config.toml
image_size = 16
levels_per_channel = 6
head_dim = 32
tie_embeddings = true
Rows from block 3 of a small autoregressive pixel model, named by matrix and row number. Rows with one number belong to one neuron. Each number is 500 + 25 x the weight over its row's rms, rounded and kept within 0 to 999. All counts start at 0. Numbers have three digits each.
After each neuron's rows are labels from the 100 images, of 14976, where the neuron reaches its highest value: "strongest on" is what is common among them. Only what is clearly more common there than usual is listed. The data: numbers of one to four digits printed on busy colour backdrops.
# fc1: MLP up (model.blocks.3.mlp.fc1.weight, 1536x384), inputs 312-350
# fc2: MLP down (model.blocks.3.mlp.fc2.weight, 384x1536, transposed), outputs 312-350

fc1.754:463512499489476488504512513498472492475460500495466504513502507490482480465482537469488510535524475492467513494524472
fc2.754:472537505495501500505497527493461490502449484490493455510491524492477499489529491486524530508523536515463483509569474
strongest on: green ink

fc1.146:473531465479493523545484464472494513498490516499483522527520449463497509486528536502500457493516497521492526569493461
fc2.146:489463469542536530517508475516500493511486474480489505508506500489545479482493559447461477486516501524527419511508491
strongest on: orange ink

fc1.358:532509459527492480460519498504493520537486497506476518543521481551475460476480531488561523511508495448461511489540494
fc2.358:517520472529512504510511497529475479513511483496502483515476505529495474499475538462521513487508466490457587487502471
strongest on: brown ink

fc1.63:492498498494505436472497528479483514530489513556477466476512452455530467538524471524481529456532487447471503546493482
fc2.63:520480566476508461502479532484481450511494506478557485499505528486466502495479508536481492546466494493493488509488524
strongest on: pink ink

fc1.766:542525482494495456519496470530507508476517551523542519473478532511527435492477495507491459470528504462510501459494539
fc2.766:464510494510500481573545463492499473481492538496497538480491530535538444489446499497476477515504473526502500474519519
strongest on: green ink

fc1.94:533493535560479490487521470466480518545491491482474508497498452490511509489500519508542478487502513442506518515507544
fc2.94:483512537492520511518486470520497470513501490497528485522508454462491528488519480482491496529475569515479510501524512
strongest on: orange ink

fc1.710:532476521456455445533450486470521541457486542503510520469542497484517514516471490533507501458500501501521488500535536
fc2.710:487469497491534540474498479521494480487512472479482488501496534492539518510524520494518480485478456463477509481485469
strongest on: purple ink

fc1.535:489515492471485439500523495528532559528497520516516521492455512496528431503499447489513487483564502500494479459482507
fc2.535:521505497482524463519564497511509486527508511483521495463492519538555452497472498477468501508536476516470487464489518
strongest on: green ink

fc1.484:521522483484501481538470487531527509523527535547550519461515561481497484476484467510553465499511513525520455511470512
fc2.484:476456468513554523460530534511490496438488524493517473517502484495518512496517538490441504516515507539506501500509546
strongest on: green ink

fc1.75:532511518485507464522509488496468481489509495507499528543496505509475521544488493433540512520505473467506489460486485
fc2.75:495525538495468490526493500478504516455482483488469445530505501491449520545502474509525513485476473483529518480510451
strongest on: orange ink; yellow ink

fc1.580:479494485524479513468456493477484494480511502472498523505529488475470499455484496459475486469496475486461512523494474
fc2.580:515540478509498504479513508516488510519498493490466506493471476475498467455481537410495560499493468482502483510507486
strongest on: blue ink; bold; length: two

fc1.168:499497482497485508522494519505484501491475515476513486501474535497530473458481458538502519494516523498513480494537481
fc2.168:536491572476473488471485475532528477495465485490527512519487466494515499490498500500507487474486530522477495503467490
strongest on: black ink

fc1.81:469528514485492496490497517491484539505497504442481512514535459491497507497526479470495488507494489466482482511488482
fc2.81:534511454529526510506515537527504500485499522449523481457477499526544481476490514452512502513531484469497506486468493
strongest on: blue ink; bold

fc1.60:467489545533501540504472515486496499495488470507515516498495465476459511464496515469485473447493458511491496508449468
fc2.60:474467464491508478521497502473509519521556472556493464525467494476498474552485504496474560534522499499564479502501516
strongest on: bold; purple ink; orange ink

fc1.665:478487517512505442489480463522481511511511495532529561505534474480495516534520507505489486542490518483442511541471502
fc2.665:469528438443479499540526489474481512515486547483467468451523481498503483486512501489492534488519501503494529509511481
strongest on: bold; length: one

fc1.12:458509471496484496533460494482481500508491529487506517503529491504473511518485525494500486509527508443499497485458542
fc2.12:537495525511523511498513502507467499516510474497493488528504488515537472469497502487474494473465514566466464513506524
strongest on: orange ink; bold

fc1.353:490521474503483496511490539517488510484500536512548517483526518497508508472520483513484504504514499471455506518487539
fc2.353:542486512524516522473499491488487499491507500455449478515518508471515523530511541516450452518493537492484477516492494
strongest on: length: one; teal ink; blue ink

fc1.212:481492483452434503469479530525497535511481503554522501500478486484479527444488526507510503529513460498490497513500472
fc2.212:514498514496521457505546523497507494456521547546504502510472503496490498473451469486492505487519458517533489468477473
strongest on: bold; blue ink; on a plate; length: one

fc1.161:467498484483496498489503508511481487508493519487504479499490502530520476499484490536549529462489487471544512509535529
fc2.161:517514555533493491512546555438453503512496494504505495529484495529549511513537560476499501497481503499567458498502513
strongest on: teal ink

fc1.530:502485523478461514456485503453502517513465493538485479521501469458502512512501510458499519516405460509507503514542496
fc2.530:528508524501515463525513550506495488490510542571469526495475530480461547530482520511492540493523517508525498520492506
strongest on: on a plate

fc1.731:454519494483493485491494514483458517499469512521492526513545508502483503470508499492544496490512492491491516503506505
fc2.731:523548500468532508520525478469438493509517565519504512537512528517480549508494524532503516546509518521504510473494465
strongest on: teal ink

fc1.279:477501489499506479469464479533513515522485495563537511527529507448523490475496485513489528500504463518514498501503514
fc2.279:565525470547499473531530520501499530539534505500458508484521451511520501512480498507492516529512543514491478472484529
strongest on: orange ink

fc1.105:497521489474486522480512500491461469480450511454452481524509486507504485493466523481503534474502424502493464491539486
fc2.105:502506551480502503481513524468471538460456533503506490481525507527541520515479514578493523496500494514517507515506502
strongest on: on a plate; brown ink

fc1.757:523515475470468489498479531511508508491494539446478493532509446513489491466464529476494495483511470511487478476533479
fc2.757:550475501483426471506510489485507516507540497497487498484479503507509431507482550539497537502520538471488548526508515
strongest on: orange ink

fc1.752:513514460478495475562497494506475551530524484515518441483493454481493502552474475493510487483515509485517497504524499
fc2.752:498558508495474462524507502481512509525553478546470496509507491456483480511490490507498525509489505496480508483527511
strongest on: brown ink

fc1.118:531502574470455494529459539485486476515502486508542519516496554512451497511484518534507561514434460541483509483479446
fc2.118:490487490537510497548541514546466497534486484510516497510506506537470511514490491483534540523505465519465490484485476
strongest on: yellow ink

fc1.737:497518517514485522504513532433510547511474535479499500545545496506493488521491533480509502489524495483496488512491489
fc2.737:524525503558527508531527547489511545493472508453495504488521511515528500452509524524536494511485496490514475489488471
strongest on: pink ink

fc1.572:478499493463423522466505504493494554492437522525501459476481438487506489501491544492491494502516461487487542492499531
fc2.572:551525520498495514520510521457529516495519503491517527490477475476516509539524533559498487509492504496558490477475499
strongest on: bold; length: one; red ink; blue ink

fc1.524:503503531431459486496485480488500478517483461489526519519470497455484493445484463528485558508464475446480504488535517
fc2.524:495500459447470497519509527541508441467475533510534518503498560491478505513517492456517512511477498492472473515501495
strongest on: black ink

fc1.519:489517487509492486519476544506499481519469497496469485505558512495477494514501502480523478519531535517518537546504508
fc2.519:510456479503542532511525443561519526486519458524555480503448463494549469501483458473479511461528495484494519511480535
strongest on: length: two; last digit: 6

fc1.287:536508465507483483519527519459507517527483540491466481532526468493467473512474511491549469504516500443477505509528507
fc2.287:531492483525542512535476513491478498512474521482508504511485503499494496524503524489473525478500512542496484491508530
strongest on: brown ink

fc1.517:496488462522494519450513493491507538517480490523500486512537492466536483435486526559542521495525503478450530505521526
fc2.517:482521476519483484494490478559520477456446482504551535484461497496448509527478508457471478509518498516475523511506529
strongest on: bold; teal ink; pink ink

fc1.753:509489502497495490474510523459507532526497496466468515519477490480474495495524475533516538490505481523495468515551483
fc2.753:533489565502515469445483515452470508516543511474507460510504486509527543489483530524462539499516500530510478515532498
strongest on: black ink

fc1.290:530508468504492510466460507493506561523494494538536566467494478487496496527524462499527519522457481498466474515429491
fc2.290:476485505495530508493496548510471526505508488488479486537473523518487494531510488495475570512472490493522514459507506
strongest on: black ink

fc1.274:531502475489457485512489514475487511506512548517477515538489486466500462483502468463519463491513479507531490466520512
fc2.274:487517534512521485523509530521485467464479495484514551484510532519522477502474497440482479483496479521490496470510520
strongest on: green ink

fc1.106:464486467494493481537448482498509512513490494517511482472509465482481523529525485464550541457482485486512520543506497
fc2.106:510503524505498493490510510480533489529469505480492492493518493480496505507498515529505451521489489505493462527484531
strongest on: red ink

fc1.96:463531546510507503554497476478500491478527526501530522494500489507511525509509527499529519504500545515529494493493496
fc2.96:517503481512528493491462498507486538506555505542477461528509498482528492517485469465522514508544536439545522470472506
strongest on: purple ink

fc1.359:499481485468489439492501518472519473513503482483471429509524501488465498515508503561507517483470469513486529530506466
fc2.359:500476498494512466471566509515484489500449500491527535476479529507523476515499504504457502501537454465552468513486531
strongest on: pink ink; length: two; grey ink

fc1.431:454503493505481505436475530524535527494468525498515505455513485524502465509512505488525477482494475499511488481465486
fc2.431:520481476539474473495504514509530528524506508518480544506450501465505493468502502510477510487484460516517455542464504
strongest on: blue ink

fc1.425:484507496425494449447443491461494504490522524532481525522544472492486500527515507473550483472488485495483521533546501
fc2.425:529490503460459503494468492510518468493533469494512513491477469504478514520497540461479510484497524473506521502494546
strongest on: teal ink

fc1.302:450473521479485541532437524503524530487512541487498494472497472486514537501508564515472487505518559478508512528449498
fc2.302:518499471501510509509542480492514526515543500534471513509520507496552479492519466486514491466473467518482494505514500
strongest on: pink ink

fc1.237:456521488486481506463480487457521561475543506538479500487516461505499507478512524533510523461478476485511518527512473
fc2.237:453527524487496503493481502523505504511485472506481533507462475486442473548497491469443492479484511502504476516555495
strongest on: pink ink

fc1.761:490511527496524491499450517454466503502505505487484495523534526527517527477495527500485468517492482513493493495443487
fc2.761:514533480471477485491500480495498517534526514483527526484524542531473509509472509497529521512521514539494541449542491
strongest on: yellow ink

fc1.357:504498496511486456528505467458493466498514525479501503521536510528475442502486478497539502474521480470503492460502520
fc2.357:532505534523508491489494505506519508516543507482516490513543517483492481475527476512538476482473497526527480511468519
strongest on: bold; green ink

fc1.240:480508572431472497502446470537509510452455521481523516497514510473484493466467495453482465508483463461475520496483499
fc2.240:482497507521486487508540523491472471502495511499522491522550515520519515496516482547545444493428489528484488493507493
strongest on: green ink; bold

fc1.4:507468468453518505535486496442520504492508532504483523507490489489515487486520525513500490497490510516499497485451499
fc2.4:513513492519530490467478531501482499492539455506479482488493513511506527481490487496485424505517503474481469484498494
strongest on: yellow ink; length: one

fc1.589:561515502511444467543482431511517542526520516523463560536528458453498478531502516476532497516501497484453482513510464
fc2.589:522527505496506444511529492500530492545567533547453504470550510467531468534488498536525473473519500503472496549536502
strongest on: brown ink; bold

fc1.44:468518490503512532522498498493485478504521500512534518531553521431533527508516472517503511533489509527503493483496508
fc2.44:478528517479482520525503534493477522509421490504518543498545523489490510477505498522527461474448488515498526477488495
strongest on: yellow ink; on a plate

fc1.647:496506456494479518500496458491479517497463514518505479465500439523506480514480502526578477486490517457504509506510498
fc2.647:527515531543526510534572536483484501494495534492503482495477492531549466510496483498499531522524481482530468438499500
strongest on: green ink; brown ink

fc1.203:486499508499503498504504511475554551524505519512519510480473481490493485427479518525496490467522495484478475551476518
fc2.203:496542529530473522503527502498534510463453484504495555486509518499503495512497500477536463477519521513504481489503559
strongest on: pink ink; bold

fc1.382:488499505480490472495495510457467517471472525544457514481532527483518523492502517528499479464491486535485510560535507
fc2.382:516482536479482521531495480501453491490486505512496541520469562512509534496491539528499498519468450496500492491522493
strongest on: teal ink

fc1.69:512512519513466480520479479532482506542561503490517456512544498481485517485530535503518503509493514476477539574521481
fc2.69:492528448489509459486461505523504519523512533512494535434509490504485559515507495505515458507513490447535543508463515
strongest on: white ink; yellow ink

fc1.83:500498479501488504498515495425509501489492489476484508577538514514431491503465545484486512495515482505512501467506513
fc2.83:523518495486533511517506457513501535531471525518513542497488514500508482501479501491488500455524522540481518479492545
strongest on: length: one; orange ink

fc1.329:494526433490501506531470468463510478513498565520464500545500464481467518465475523510495513531458504485464521501500462
fc2.329:457481517472493538479472500488515542518488441521502538475537478475505534512525457475537497501505526506526499494470510
strongest on: purple ink

fc1.66:512498584535509520521526532460496493517525490491510540520483533518484448465490481515548548505503515530526475523467515
fc2.66:484527473550506530547524490569471468513494498518477498493490501502491493499485476475506480497507496508434523485505513
strongest on: on a plate; red ink

fc1.36:517502504452481507504464557495496494497470558481491510482473469454507510508514519517454486562469478537437461505449533
fc2.36:496481477501513488469497518491526497483492524512484498494513480488486461534522491502491485490479507502492506497493512
strongest on: on a plate; pink ink

fc1.713:467438521442504485513496528447476482533491497501545513497517522534469488507477469501513513520502507527511484504464513
fc2.713:496486548496475490444494506531469506531473511492513504529458535501482472481497473498554511462483517500472494424478516
strongest on: black ink; red ink

fc1.648:473468480470504449510474503528485503470503489539509452572502478495474498511534496486503504534519528504471526550466518
fc2.648:496539477494432499519485527487495476471503485478472463482498504556484490546504491503534480485468512493516520521534466
strongest on: length: one; teal ink; green ink

fc1.350:530497461504495542514520538509481519508427506508519486520509508508509522478493530514529479500509523523514476490461502
fc2.350:502514524501519519457515489499533507495453480483511548465487515484502551496471501489522489527500477513502476536478499
strongest on: red ink

fc1.470:520506547503439477514503467449502564481478462448488511501495524473511506537510496493546519503515492521427537550482515
fc2.470:504464478478513478470497501481443496501495478491477527496542513515510510523520495471526514533504492472494476517491523
strongest on: bold; length: one; purple ink; red ink

fc1.217:547520479515499473483479560452501514515484532514501488519543486503506470513490487531515514514471476528498463515482506
fc2.217:464503494513527503502509522492535502514525508500474478492490497528493479517516531502448482513534512527495530482517522
strongest on: black ink

fc1.650:463490494511481499447485498466494531492506523506509540497536504538517486490529540515543539470478480531505498594531507
fc2.650:486555485494496488465500489567527521509491454525521550491507468473502490524494520457506492470530498548476526513512480
strongest on: pink ink; length: one

fc1.8:501499491503468505518490515497483525488430527519466480487496525474478468459512443510535534500500488467495509468485534
fc2.8:501485401498536516488481479491517460484498510502502475465519568535480507504466472523505472479509524498488482489517532
strongest on: bold; purple ink

fc1.403:519503521523510522581523524498498520470496487478497448521514527537490505486490526512504486492517523569492517481502491
fc2.403:499500526513483541523547518465439528501496449478471513519489499547487471475495516494480497506482495531543507463558498
strongest on: orange ink; on a plate

fc1.198:533541510528479473543521508449512501524505542490469494478526474523493474536527477517515495511497551511481536559512526
fc2.198:479474501485511499463469479523509491484504457497541499526483528496495482508507492475484511547491478475463517485509475
strongest on: black ink

fc1.14:497514524487490503535509530480535505520523518505487490501537514517491454493457494449529497516513490494491469509505507
fc2.14:517430542528539489480519504495468466492538488482555476554496529506506512501498509521481500463476484521501504472527525
strongest on: green ink; bold

fc1.227:491501484507509549504511496444493537481477500475510510519494481498511489451516571498499467453502481540505498506496512
fc2.227:487475524543507575528522530496489513479489493478479530524536508504540485434510520511487438468514485550538452523510526
strongest on: orange ink

fc1.100:458509501489491537497495498451500553493546526502511507473479508515516512474532538530500539486485503520482491557519471
fc2.100:491544498507513519490522505540522515499493494505486557484488506485464501543482470477526518492498516496482507489502477
strongest on: pink ink

fc1.229:441538456501505463504489471511515491470499492502550479493497479513498495511487509499466503466489469474546475520495516
fc2.229:493515472497491508490474511516527516493580505510494468481535503488474522495495470520501422521505543524495512510473500
strongest on: on a plate

fc1.67:493554526492454458528504509464501536495507527506517509537518482513503510514491520499514527497518503478478496480502516
fc2.67:508516504546508514476505507513484513462527504523444533511499452484484471521492462463466489526519484476498474506559534
strongest on: on a plate; purple ink

fc1.104:467493475481494525502503494443506540505505484504505468505527444453499505470541516508498471439524526496506467498493500
fc2.104:488506522525473516526475478512504475534489534499465555510508524529504438476496534470482470485476467546545482514525505
strongest on: orange ink

fc1.646:505515516460487477490546494531509517511517485543528459478461504490478484458517485516524496478534499514456492505481474
fc2.646:518485468492514494532518435518508526526502485467508478511512538516459492495474517502497487452510498459487529486522508
strongest on: length: two; brown ink; white ink

fc1.149:482484487490482492515519506506444533471515500510521447530519502467488539515526495469476529507516464535513517538501497
fc2.149:522499498510515492496542530504505514513528503545486477482521456520575496515540475514502438490520541529530505535472513
strongest on: length: one; yellow ink

fc1.461:467499474504496494559525538528488493497488516467468510522476521509480504465459548468485481502533490492491458489508512
fc2.461:492507515485484545484497493484498477465457433458503538498486513530438454490498507500490518496495454515520493504503486
strongest on: green ink; on a plate

fc1.136:519525468484507504482531538493506503497512499509530488505509499524467485492497501537516483479509541491487541585488536
fc2.136:462484497481482495504528477523507517555471530517499464498479463494515505459485503535484521514492474517467473472509494
strongest on: teal ink

fc1.68:496499485513493476496507500465478482480495514543487491526496463465460510518495565498483506488478439523488486510517488
fc2.68:478488509507479480501542517480499519484520509519476458521476502505491510472503508536439493490538488524431497494491475
strongest on: yellow ink

fc1.39:476500493515490506509473494486529525490534506483489532484544441474499486474496516464485475523463495498489539524476490
fc2.39:511481506485496474485478487498482486565521504480523471503475506456465455490498509484485589486482513475507539498503511
strongest on: blue ink; bold

fc1.332:491493471511475531530489475553509543505470513526549514490484475548514507466449527487535486504539514505506502487485494
fc2.332:524526451530521502471540462525487518520511498507519543475507481534549478500466498456485496498530475498463528513519514
strongest on: brown ink

fc1.475:526485511432473484537472493501475572476471518513558499479515485498522509510482473530539474492500510482475508489540523
fc2.475:497497466485498517488533531499464487503480478485447520502463498512516515514489518477504558455508458480510510481516505
strongest on: purple ink

fc1.113:435520528473447470500463517461516541497521515516504503436511521506496500512523498493478526515550499487478553558475511
fc2.113:515488472531560522472497469515518487512470465506547493530467511489505501496503471467475471471486500500490479498498517
strongest on: bold; white ink

fc1.444:482522487470461483509507512476515525483477561512468516491516513490482520507506545500499478492444472518452498499525495
fc2.444:549495508516508506515497527482458500524508491506492505502443520519498488478509499516502545478474488542560481495499490
strongest on: pink ink

fc1.746:482533479495469501495524483490471506521484498476525458516502506498494536474489550473491547463498500532492467498522490
fc2.746:427474492502483510462468536511509487483493478524507531489519529492482508492529494466528476458485481486487499538505523
strongest on: on a plate

fc1.628:455486531476483494498500440507484512462498504504484510510467493536476478524482494541438524497541438472516509547489488
fc2.628:472480489468501508515536435529485495489532503478477473495471499546498492502473529490491512498514484511501515515502490
strongest on: white ink

fc1.739:489484493470500537535482481495449510543481455501499501519517499502514499474465487543529535512485490508471527483472512
fc2.739:494485559505519514459502534521479502494480489485502538490540549500533496504506453504521472501528495472450516489511512
strongest on: brown ink

fc1.121:487487551511495482496511502518511495528500495530499524476500467500477466507517488526507507500519519522538463541503539
fc2.121:550522504498485506538549480499520481530508516503520467500497500507504456495492451530504499522464500495530470472495488
strongest on: teal ink; on a plate

fc1.340:499497496524506526470517492460500516513450496514493489486493510532487465525492499486500521476505525490491465490468521
fc2.340:509528539504479464534515496471514479509520498472509489499548475537493504522520530506522474507493500537503496508515521
strongest on: teal ink

fc1.655:506486547474486443498519499474496504498535498527546454505585522475527499514522480507471534538503497553492499504448498
fc2.655:512494521506462460496489544509485542502523495539489460524515486471487503534523479533511531511445528486520513499505446
strongest on: grey ink

fc1.132:502472427513513476509494511521489493463522520545505471499510511481507520499522448471545505516480513472508551498518493
fc2.132:476524514467464495475438524505501491483483489535520527519514511461487503540501479514507498488472499537513505507490467
strongest on: length: two; yellow ink

fc1.169:506473545475495504511454478520488501469509546538533500505475536499500542482478510512462500460533479493497509516493496
fc2.169:483528436535535526499524513485511505488487495516476486538517508505505465470510494491511461508512492500489503493543477
strongest on: yellow ink

fc1.642:463487544509493498504512497477499497509519493492510513517499484472519526451494527477472502509517480539492477555523542
fc2.642:461502490486484491450498551506524515471510489506492480502482460481527526532533514516486505512522568465580499528488513
strongest on: pink ink; bold; length: two

fc1.88:509540497541503476523523501488488509497519540527486484500492520514491500499473515496486493525506544504513490461504491
fc2.88:511505505470486454503490447511515452527487525502515496492499529529501416488489508519478490467503462504494515498506481
strongest on: black ink

fc1.588:522496541471507444527494483481512496470496486441490518527511479524481478507452509451494531503512468464493477463511461
fc2.588:510504486496529501534517490476478539496476514525460509516494483509488498500502466495504495465483488540473509498531502
strongest on: green ink; yellow ink

fc1.393:492499518529492523456482525503541516456496519503474525542523452465504472501500495497532490464500470519492479533514487
fc2.393:535512508532499454524495518466499545543536486480503474503542479525486531496487538543462487498524508560496539546537485
strongest on: yellow ink

fc1.460:503456458509520513520480512504470502527479458467512473506452474516499559530469491509503503480496500470485525505530494
fc2.460:510499549513501471491506505490446504514510508478548485527514497502496535498469513511513508492485478506527502484521460
strongest on: brown ink; orange ink

fc1.581:525502491507491496510484484518490493517507476538524488536472523467458520512492481530521567546484530500484508525482501
fc2.581:493517485510527497500535476501524506484469522534494502475485515515509459458491470484464478478532497479495477515535530
strongest on: teal ink; bold

fc1.678:461475515486492539494456487472491465522476493509497506484484505527507506439529482495511563451480528549467464561534508
fc2.678:480486536467499508491469469467512537496467535524473547409530547504482535499513496524518508527488521505496441525512529
strongest on: teal ink

fc1.130:503524523545513505480506490460535510464514515498502492528491466482484499504497504542494523477502491479462470505492485
fc2.130:472500511505538500480530468524510474485557507489505460489517484534562519483497514474482472522512484496478512550481520
strongest on: grey ink; pink ink

fc1.328:481523484502489489520476481463476547492471519504500520482524524503495493499518505509472500460513522474482491465536519
fc2.328:550468482508508463506469438504480521497517531531507475509498496504502504523498485478487489501507492479514527478505523
strongest on: purple ink

fc1.516:512522453515509497472501564516481529525542508514512489494520535495491516478483500491484474532558552516442529488494484
fc2.516:522486462536540474460491549547491489488491467482518492496532532490480506534494478507513457517515526468480545484503519
strongest on: blue ink; on a plate

fc1.570:517525532482489504522474515488504518505484511474475461548559535474483466518465488532485524517474484449508471495535482
fc2.570:501529531527573515510496534486520492503514492535469528518500504514495453477521495509504491498492504504518458500496459
strongest on: red ink